config.toml
horizontal_flip = false
norm = "layernorm"
qk_norm = true
width = 256
Rows from block 3 of a small class-conditioned image diffusion model, named by matrix and row number. Rows with one number within an expert belong to one neuron, the router's apart. Each number is 50 + 15 x the weight over its row's rms, rounded and kept within 0 to 99. All counts start at 0. After the name is the row's rms in percent of the matrix's.
After each expert's rows are labels from the 100 images, of 14848 (inputs lightly noised), where the router gives the expert most weight on average: "responds to" is what is common among them; "colour at peak" is the nearest of a few named colours to the mean colour under the peak. Only what is clearly more common there than usual is listed. The data: flat shapes of many kinds, plain or patterned, on busy backdrops.
# router: router (model.blocks.3.mlp.router.weight, 64x256), inputs 86-128
# up: expert up (model.blocks.3.mlp.up, 64x128x256), inputs 86-128
# down: expert down (model.blocks.3.mlp.down, 64x256x128, transposed), outputs 86-128

# expert 18
router.18 073:84 74 49 48 33 68 46 44 54 36 53 66 73 51 32 41 57 73 45 32 57 61 74 53 47 58 21 39 39 39 75 37 67 45 38 52 45 48 48 71 54 41 70
up.0 076:44 56 32 60 38 49 45 20 46 52 50 68 45 40 59 62 50 56 77 63 32 48 31 59 91 70 50 45 59 61 56 68 69 40 58 50 51 54 57 19 43 75 37
down.0 057:59 35 41 55 77 37 38 30 70 64 68 52 77 56 55 46 47 29 63 78 50 70 46 37 45 47 41 51 61 23 99 54 46 58 60 63 67 71 66 31 34 38 64
responds to: count: one
colour at peak: brown

# expert 27
router.27 074:71 55 57 63 46 69 33 47 30 45 49 54 61 59 28 59 33 80 67 43 40 60 59 72 55 67 46 38 36 47 42 56 56 76 31 69 59 33 59 69 59 73 41
up.0 104:69 68 42 36 66 69 72 60 52 48 61 66 87 35 60 53 58 44 37 68 48 38 63 33 34 58 56 40 55 57 39 32 39 44 51 37 42 48 46 49 45 46 20
down.0 113:43 43 49 44 51 78 94 26 60 67 73 48 38 52 63 33 50 29 39 64 40 37 51 24 51 67 44 56 51 70 79 44 56 51 51 54 58 34 24 50 17 36 82
responds to: count: one
colour at peak: black

# expert 57
router.57 089:43 51 40 41 47 83 54 60 47 48 25 59 71 54 52 60 37 47 32 66 50 63 53 64 55 81 62 36 70 74 46 79 74 05 78 60 53 57 61 47 63 33 29
up.8 087:81 85 53 47 21 53 38 85 36 34 43 40 41 26 50 57 50 67 37 54 59 56 54 23 45 48 39 61 61 55 34 58 62 40 77 46 76 36 70 48 50 36 75
down.8 085:50 39 29 56 71 60 45 58 40 55 45 41 58 69 16 45 18 61 69 63 32 44 50 51 58 56 64 72 55 34 27 74 41 35 63 50 38 77 48 42 56 44 18
responds to: count: one; its colour: grey
colour at peak: grey

# expert 23
router.23 117:33 44 46 42 53 26 51 17 71 74 55 43 49 58 59 64 67 30 68 37 72 50 63 57 58 43 35 54 55 46 70 42 51 48 68 22 40 60 46 25 41 46 63
up.0 117:21 61 65 73 26 27 29 60 56 63 56 22 44 62 36 60 41 50 51 71 43 53 56 52 30 86 48 51 42 63 44 61 35 62 74 48 63 43 47 51 52 72 53
down.0 132:49 55 45 74 26 66 26 58 45 63 54 38 35 52 51 82 66 78 66 69 28 57 54 50 53 50 54 40 64 45 72 64 48 40 69 63 48 50 61 62 53 12 35
responds to: orange shape; yellow shape; its colour: orange; count: two
colour at peak: orange; yellow

# expert 43
router.43 075:70 70 47 51 46 77 39 65 30 31 41 73 73 67 47 84 61 37 27 58 57 56 50 47 52 89 60 43 63 71 54 50 67 25 58 54 47 63 27 65 72 66 58
up.0 079:45 70 24 71 39 68 48 22 47 53 54 38 33 52 46 41 38 22 63 51 20 53 37 56 74 48 32 15 38 34 48 52 40 55 37 55 62 58 47 42 45 73 49
down.0 066:40 36 55 54 57 34 61 52 60 78 64 40 62 51 71 85 68 50 76 64 63 53 27 31 70 73 42 29 68 62 71 54 47 49 57 71 58 59 34 47 59 57 50
responds to: count: one
colour at peak: pink

# expert 12
router.12 112:31 66 79 45 57 36 55 23 76 64 39 43 55 59 78 35 56 33 53 48 66 40 41 27 74 29 61 54 62 59 56 39 35 69 38 34 50 58 44 26 25 55 61
up.8 104:55 25 39 50 25 47 67 42 38 31 45 78 43 45 53 62 54 48 40 23 48 73 61 77 47 56 35 30 40 40 50 52 59 49 43 44 09 52 42 30 56 68 66
down.8 135:60 22 56 72 52 35 78 44 55 64 22 36 55 65 52 53 29 52 52 43 57 58 68 65 25 38 52 57 32 43 82 61 42 68 45 60 30 44 59 45 36 74 60
responds to: pink shape; its colour: pink; its colour: purple
colour at peak: pink

# expert 9
router.9 129:35 42 47 61 28 04 31 34 65 81 55 43 39 42 54 65 65 35 66 34 50 62 64 62 42 69 35 52 48 26 63 50 29 55 64 25 33 47 42 12 45 64 65
up.0 083:38 18 53 44 64 47 40 42 35 50 46 39 36 38 60 60 30 06 74 58 39 37 27 47 48 45 33 67 56 44 48 56 66 38 39 60 44 43 51 13 33 57 78
down.0 062:43 31 41 64 39 84 72 42 48 40 45 52 32 64 53 50 30 60 48 60 49 31 48 53 49 36 58 38 46 63 36 59 51 45 37 65 30 32 45 60 66 37 24
responds to: orange shape; red shape; its colour: orange
colour at peak: brown

# expert 3
router.3 105:58 48 44 53 61 45 53 53 49 37 49 37 45 53 51 56 57 54 72 62 53 63 55 13 42 36 43 47 49 38 56 65 39 75 66 31 71 56 31 43 60 55 96
up.7 085:22 44 68 74 40 32 64 26 57 82 39 62 52 50 46 70 35 75 56 81 41 60 28 73 69 33 45 57 50 33 64 46 54 68 48 74 38 71 62 64 52 62 55
down.7 069:51 68 37 33 54 86 58 45 52 26 64 42 59 44 77 28 42 49 41 30 63 50 56 24 61 53 50 62 54 61 40 31 55 46 53 51 65 37 50 59 32 42 51
responds to: pink shape; its colour: pink
colour at peak: brown

# expert 60
router.60 078:50 58 58 40 54 69 47 54 44 52 35 48 67 55 49 64 31 67 35 62 47 45 54 64 36 81 35 38 32 52 64 60 71 38 52 72 49 54 46 64 72 47 79
up.7 095:43 13 45 53 42 40 34 50 50 57 51 49 14 52 48 40 24 40 41 23 70 53 39 62 36 36 15 56 60 54 43 51 26 37 42 44 39 79 62 38 44 48 65
down.7 098:64 69 34 42 55 75 52 50 78 35 71 65 47 54 46 47 78 38 52 45 57 38 29 53 64 43 46 68 54 33 66 22 70 74 42 49 65 24 68 65 25 75 49
responds to: count: one
colour at peak: pink

# expert 2
router.2 076:62 58 56 52 52 84 37 50 56 40 67 65 63 68 50 57 46 72 29 68 67 39 73 36 37 74 29 37 38 76 69 39 76 35 37 42 62 24 45 60 71 47 68
up.0 076:50 48 56 49 59 36 66 30 63 45 62 41 37 47 75 45 65 42 36 32 53 33 24 50 63 20 49 45 46 23 51 45 46 96 33 46 77 47 41 18 41 59 55
down.0 076:39 51 58 49 67 32 53 49 56 52 74 50 78 60 69 61 90 29 51 71 71 53 61 25 71 49 35 33 74 58 57 68 55 59 57 65 70 70 54 44 42 49 46
responds to: count: one
colour at peak: grey

# expert 41
router.41 136:49 33 34 39 57 18 61 37 60 39 64 53 37 26 49 43 67 66 66 33 24 62 21 68 41 54 82 55 70 35 37 32 25 66 26 44 47 44 50 13 36 42 55
up.0 082:25 34 43 45 14 51 68 60 60 34 48 48 51 44 52 58 59 37 37 39 50 56 43 59 72 77 45 39 45 51 64 33 71 44 76 75 43 54 18 62 28 62 58
down.0 103:73 54 58 57 72 47 37 66 38 58 32 32 46 58 36 54 51 39 28 56 64 41 60 38 32 38 40 48 50 54 43 67 56 63 60 50 12 60 84 67 50 63 49
responds to: green shape; purple shape; its colour: green
colour at peak: green

# expert 42
router.42 105:21 72 62 63 73 54 55 52 51 57 36 41 64 37 66 33 51 42 79 65 36 52 36 65 60 28 46 43 61 25 62 67 41 62 32 54 45 52 37 56 15 66 48
up.0 097:47 77 25 41 69 77 24 56 42 29 73 39 45 28 52 49 39 75 36 56 20 47 25 45 47 39 40 09 31 32 35 69 79 48 34 62 18 66 55 65 60 48 48
down.0 085:29 55 69 37 70 47 49 46 28 40 67 33 54 37 43 47 72 61 37 44 61 61 44 43 62 58 32 42 73 63 63 76 65 30 38 51 37 58 32 50 56 60 50
responds to: purple shape; blue shape; its colour: purple; its colour: blue
colour at peak: purple; blue

# expert 0
router.0 123:43 29 44 71 75 34 51 43 47 43 76 23 43 21 49 33 42 53 74 51 32 50 52 47 78 25 39 71 64 45 39 53 33 52 51 31 39 67 38 52 33 50 74
up.7 106:46 63 14 39 59 55 47 43 62 52 50 58 54 71 36 49 64 39 56 58 65 47 43 51 50 57 53 22 38 07 78 58 64 64 63 41 57 49 65 29 57 66 41
down.7 128:48 52 54 65 54 57 55 37 79 24 58 57 40 88 31 35 54 73 47 47 43 43 33 58 55 75 64 80 38 21 80 56 67 60 69 39 51 54 58 20 58 61 48
responds to: green shape; its colour: green
colour at peak: green

# expert 26
router.26 069:50 56 53 37 31 70 34 64 33 50 59 48 55 58 61 68 42 58 37 67 59 44 34 61 38 80 48 40 67 49 57 64 56 44 59 74 49 63 74 66 80 50 40
up.0 143:27 39 52 60 59 31 55 30 46 54 57 57 29 62 61 16 70 25 12 58 50 40 76 29 45 72 48 54 56 51 59 51 57 47 80 46 45 38 34 39 70 73 26
down.0 158:75 57 60 58 61 64 50 48 29 38 60 31 65 45 30 51 59 47 53 54 37 54 41 32 61 33 26 65 64 46 45 48 55 49 38 42 35 53 54 44 34 57 62
responds to: count: one
colour at peak: grey

# expert 13
router.13 072:79 64 68 49 39 71 58 44 51 32 55 58 68 56 66 44 32 43 53 80 61 52 51 25 24 55 43 54 32 43 77 39 54 30 66 36 51 62 26 67 66 38 64
up.7 081:39 60 52 60 73 28 46 75 25 51 62 35 36 50 36 40 72 28 41 49 51 41 56 48 59 75 46 17 45 83 35 55 45 62 40 51 44 56 53 49 50 72 52
down.7 077:45 63 57 54 52 37 53 52 65 42 80 40 70 63 40 38 47 32 63 76 81 69 43 64 78 61 44 62 75 51 56 48 51 25 43 64 50 60 46 31 53 57 92
responds to: count: one
colour at peak: grey